config.yaml
dataset: "single toy objects rendered from many sides on busy backdrops"
vocab_size: 58
encoder_kernel_size: 9
text_encoder_causal: true
text_encoder_width: 192
text_encoder_parallel_block: false
beta2: 0.95
lr: 0.0035
shampoo_beta: 0.95
Rows from block 2 of the image encoder of a small contrastive image-text model, named by matrix and row number. Each number is 50 + 15 x the weight over its row's rms, rounded and kept within 0 to 99. All counts start at 0. After the name is the row's rms in percent of the matrix's.
After each channel's rows are labels from the 100 images, of 14976, where the channel reaches its highest value: "colour at peak" is the nearest of a few named colours to the mean colour under the peak; "strongest on" is what is common among them. Only what is clearly more common there than usual is listed. The data: single toy objects rendered from many sides on busy backdrops. In brackets: how many of the 100.
# pw: pointwise conv (encoder.blocks.2.pw.weight, 320x320x1x1), inputs 184-229

pw.91 093:84 76 45 52 28 40 45 71 74 40 59 53 43 23 16 50 42 54 41 23 56 31 54 62 55 41 68 44 70 23 59 59 57 56 68 45 64 39 40 64 82 47 26 73 27 56
colour at peak: black (84)
strongest on: blue (59)

pw.144 104:34 53 34 32 66 50 57 48 57 42 74 94 49 61 46 54 66 60 36 52 69 42 80 47 46 44 39 39 57 47 42 29 46 57 56 71 52 49 34 54 35 31 56 68 63 43
colour at peak: blue (36)
strongest on: blue (44)

pw.78 107:20 54 33 77 60 41 56 71 49 77 52 74 56 52 43 68 43 39 51 48 33 42 46 43 35 46 50 48 56 40 87 85 64 51 41 47 44 39 46 68 39 71 90 57 48 54
colour at peak: white (38); pink (36)
strongest on: mushroom (30)

pw.152 097:33 52 61 89 60 43 63 49 61 33 44 45 79 29 40 58 36 37 58 65 44 50 39 54 54 51 73 67 44 40 64 56 23 71 68 59 53 54 52 62 54 30 28 31 52 66
colour at peak: black (51); green (46)
strongest on: teal (76)

pw.130 098:57 38 56 59 57 55 71 32 78 66 25 61 28 42 42 45 51 71 60 67 27 68 30 41 53 53 48 58 61 58 58 69 79 57 71 62 48 53 62 49 36 52 53 56 49 73
colour at peak: green (97)
strongest on: from above (65); green (43)

pw.92 102:53 61 36 32 45 36 34 60 40 75 50 42 55 49 32 21 24 48 38 28 53 48 44 62 53 81 68 35 50 72 65 76 72 22 64 31 40 21 50 32 64 51 34 65 56 38
colour at peak: grey (64)
strongest on: red (27)

pw.35 100:39 57 83 41 39 60 21 66 45 36 28 45 32 40 55 63 49 59 50 46 53 30 55 70 46 51 48 55 57 54 58 73 34 46 32 25 38 84 48 52 68 34 72 58 62 44
colour at peak: cyan (32)
strongest on: teal (36)

pw.192 108:34 44 57 43 54 47 55 54 49 39 21 73 48 59 61 17 44 42 27 51 18 39 64 89 43 54 53 43 49 61 27 27 47 51 38 68 49 38 44 52 31 11 59 76 50 44
colour at peak: red (33)
strongest on: red (27)

pw.118 085:66 30 57 39 34 41 75 59 71 49 48 32 55 39 37 43 63 52 55 43 42 62 52 19 61 48 43 43 34 29 49 64 59 34 61 44 59 37 39 37 73 33 59 26 24 62
colour at peak: yellow (46)
strongest on: matte (64); yellow (37)

pw.68 094:74 49 55 36 36 76 61 59 63 47 38 22 47 36 58 48 49 51 44 76 45 42 32 53 63 40 48 59 44 33 35 65 64 55 52 33 23 70 50 41 56 28 50 77 47 77
colour at peak: cyan (29); red (26)
strongest on: red (25)

pw.208 104:58 59 64 54 66 52 57 14 54 36 48 56 20 48 57 47 34 60 66 94 66 52 50 41 21 71 44 73 69 31 50 36 57 59 53 45 27 58 69 73 33 52 29 48 50 41
colour at peak: red (47)
strongest on: red (32)

pw.41 111:55 53 52 61 34 56 55 32 43 40 51 36 32 59 31 20 42 66 73 41 44 48 34 64 52 37 54 38 61 47 58 46 37 63 49 64 62 49 44 33 48 04 50 51 58 46
colour at peak: brown (62)
strongest on: purple (34)

pw.311 101:52 69 52 67 45 29 31 28 32 53 53 49 36 43 37 52 43 38 52 22 58 42 35 48 61 73 57 48 39 54 53 67 50 42 41 22 58 45 54 27 69 47 28 40 56 34
colour at peak: purple (35)
strongest on: purple (36)

pw.131 106:60 66 80 37 43 55 46 56 37 45 61 41 52 54 54 65 29 45 40 39 43 56 46 55 45 46 72 54 23 61 57 27 40 55 41 51 53 24 49 63 40 58 41 34 40 38
colour at peak: grey (61)
strongest on: red (34); orange (25)

pw.279 095:77 57 45 52 53 47 30 43 49 15 55 26 66 33 55 40 42 57 28 44 37 76 28 53 54 42 41 48 46 18 47 64 73 65 52 46 47 37 37 45 43 14 50 84 44 45
colour at peak: brown (80)
strongest on: orange (68); matte (62)

pw.101 084:82 20 38 57 33 68 78 61 53 47 51 55 38 82 43 61 35 49 54 63 37 52 82 50 51 55 64 66 39 57 45 58 57 56 32 44 46 87 66 71 59 39 60 73 40 30
colour at peak: purple (25)
strongest on: purple (38); pink (25)

pw.22 092:46 45 36 26 61 54 72 71 44 53 58 47 50 65 30 65 41 76 55 38 21 23 41 45 58 34 73 51 41 59 29 38 48 50 47 79 40 38 46 30 11 36 78 35 72 01
colour at peak: grey (83)
strongest on: white (26)

pw.299 098:52 66 43 57 48 58 39 59 42 60 85 71 60 39 57 71 47 38 36 71 74 42 63 45 11 56 28 58 52 57 44 75 36 48 69 41 58 60 28 57 46 74 78 48 49 25
colour at peak: black (52)
strongest on: blue (43)

pw.116 100:65 42 33 26 65 28 60 21 42 51 48 39 74 47 49 62 56 27 25 28 55 40 46 90 64 51 50 42 53 43 65 58 50 38 76 01 63 49 61 59 58 57 48 65 65 51
colour at peak: yellow (47); blue (36)
strongest on: matte (63); blue (37)

pw.1 112:56 45 41 27 43 48 44 37 52 59 46 32 35 56 58 20 58 50 61 43 58 63 60 66 16 55 72 74 33 57 60 48 84 49 42 60 47 61 71 57 24 22 54 28 39 63
colour at peak: green (95)
strongest on: green (60); from above (60)

pw.71 098:64 50 72 54 19 50 50 60 29 68 34 62 57 32 52 65 13 47 55 46 42 52 67 45 54 43 49 29 62 43 58 38 52 53 61 42 41 53 47 49 49 48 21 46 45 39
colour at peak: red (34)
strongest on: red (51); orange (26)

pw.77 100:50 71 61 66 36 21 27 99 62 41 41 67 57 55 28 62 37 43 57 62 44 19 43 58 79 54 67 15 47 61 81 63 64 55 82 44 34 27 80 50 41 55 88 38 41 43
colour at peak: white (94)
strongest on: blue (28); mushroom (26)

pw.40 092:49 63 68 71 34 44 47 83 36 57 63 64 47 50 61 46 50 55 45 50 45 41 39 59 64 16 60 87 65 52 51 53 24 63 49 32 46 10 58 64 56 65 53 66 48 66
colour at peak: green (40)
strongest on: teal (41)

pw.266 086:44 54 64 71 29 40 31 32 42 55 71 39 56 59 53 37 56 58 31 57 56 44 68 62 39 37 47 27 53 57 42 45 48 65 49 69 61 32 46 59 44 56 44 33 50 50
colour at peak: orange (73)
strongest on: matte (64); from above (60); orange (41)

pw.155 102:48 57 77 47 43 38 29 51 32 36 19 75 32 53 36 60 44 81 66 56 83 68 53 35 61 30 90 24 75 84 76 55 53 25 66 38 72 54 21 52 55 72 77 40 50 60
colour at peak: orange (33); red (30)
strongest on: red (25)

pw.273 093:52 48 46 61 36 63 34 48 71 49 41 43 52 50 50 78 69 45 71 28 43 42 39 50 51 39 71 58 55 72 29 46 37 24 72 53 55 40 56 32 50 54 74 69 78 33
colour at peak: green (34)
strongest on: green (39); yellow (28)

pw.239 103:29 59 37 60 30 87 28 56 50 44 35 71 28 61 34 54 37 50 66 54 45 62 44 68 66 44 42 51 43 61 41 78 31 44 79 75 53 67 67 45 29 50 33 47 37 57
colour at peak: green (53); cyan (31)
strongest on: teal (26)

pw.117 095:69 49 23 33 72 24 49 43 66 52 34 43 32 41 74 79 52 41 44 15 45 45 45 57 69 71 46 45 78 54 75 43 77 38 64 53 45 47 50 70 60 37 55 36 66 58
colour at peak: cyan (29); green (26)
strongest on: teal (31); pink (27)

pw.129 105:34 61 47 30 61 32 47 56 66 68 61 41 37 61 57 44 58 36 57 42 50 48 46 51 82 57 50 52 76 57 63 17 56 57 52 46 83 38 51 55 57 38 33 61 38 60
colour at peak: brown (57)
strongest on: red (33)

pw.185 097:43 49 27 46 65 40 33 57 47 47 64 29 48 29 56 48 47 37 63 40 69 69 32 65 50 47 62 55 45 55 56 46 49 54 56 35 72 26 54 63 57 47 51 49 45 52
colour at peak: brown (62)
strongest on: from above (60); yellow (26)

pw.285 090:44 45 41 62 36 62 53 16 51 18 59 33 69 67 55 61 56 74 35 26 65 46 39 50 37 56 30 47 63 59 67 58 45 46 63 67 57 88 45 51 51 60 61 56 51 71
colour at peak: green (65)
strongest on: teal (26)

pw.143 079:71 30 50 57 54 43 60 45 55 40 69 57 66 86 62 57 31 32 69 62 47 41 58 60 58 62 65 35 48 27 53 40 59 46 38 58 52 57 51 42 76 36 18 57 44 29
colour at peak: brown (56)
strongest on: red (37); blue (26)

pw.109 106:61 70 60 40 43 26 78 28 52 58 81 76 54 57 60 70 90 40 32 56 34 37 45 39 30 72 51 65 72 26 33 36 65 40 26 14 41 44 48 60 09 65 34 57 67 51
colour at peak: purple (46)
strongest on: purple (33)

pw.163 097:60 53 56 44 64 31 59 44 60 72 76 65 37 35 60 53 67 48 79 80 71 56 53 65 65 53 39 43 55 48 48 60 45 70 28 39 39 42 52 53 29 87 69 59 49 59
colour at peak: blue (57)
strongest on: blue (52)

pw.294 100:50 40 44 86 35 68 47 54 53 56 45 31 47 55 61 47 39 46 43 26 77 39 56 61 46 32 65 43 25 55 66 22 52 42 26 42 42 33 64 69 18 60 51 19 30 59
colour at peak: white (54)
strongest on: orange (25)

pw.317 094:27 86 45 45 76 37 55 20 46 53 45 54 54 43 74 28 82 42 45 50 42 68 57 60 78 44 41 16 83 52 57 54 60 71 55 40 21 54 58 49 45 81 44 66 62 49
colour at peak: orange (51)
strongest on: candle (28)

pw.112 095:68 68 54 65 64 53 40 61 63 36 61 34 54 32 23 63 33 33 48 56 51 62 64 34 58 34 43 60 69 31 24 84 54 69 36 34 42 70 51 35 51 59 16 40 50 38
colour at peak: blue (47)
strongest on: blue (36)

pw.138 099:54 77 20 61 71 44 32 68 48 37 32 53 58 62 43 45 40 42 48 43 81 52 50 23 42 26 72 49 30 23 78 43 63 58 60 65 36 79 70 69 57 55 69 34 39 72
colour at peak: white (55)
strongest on: mushroom (27)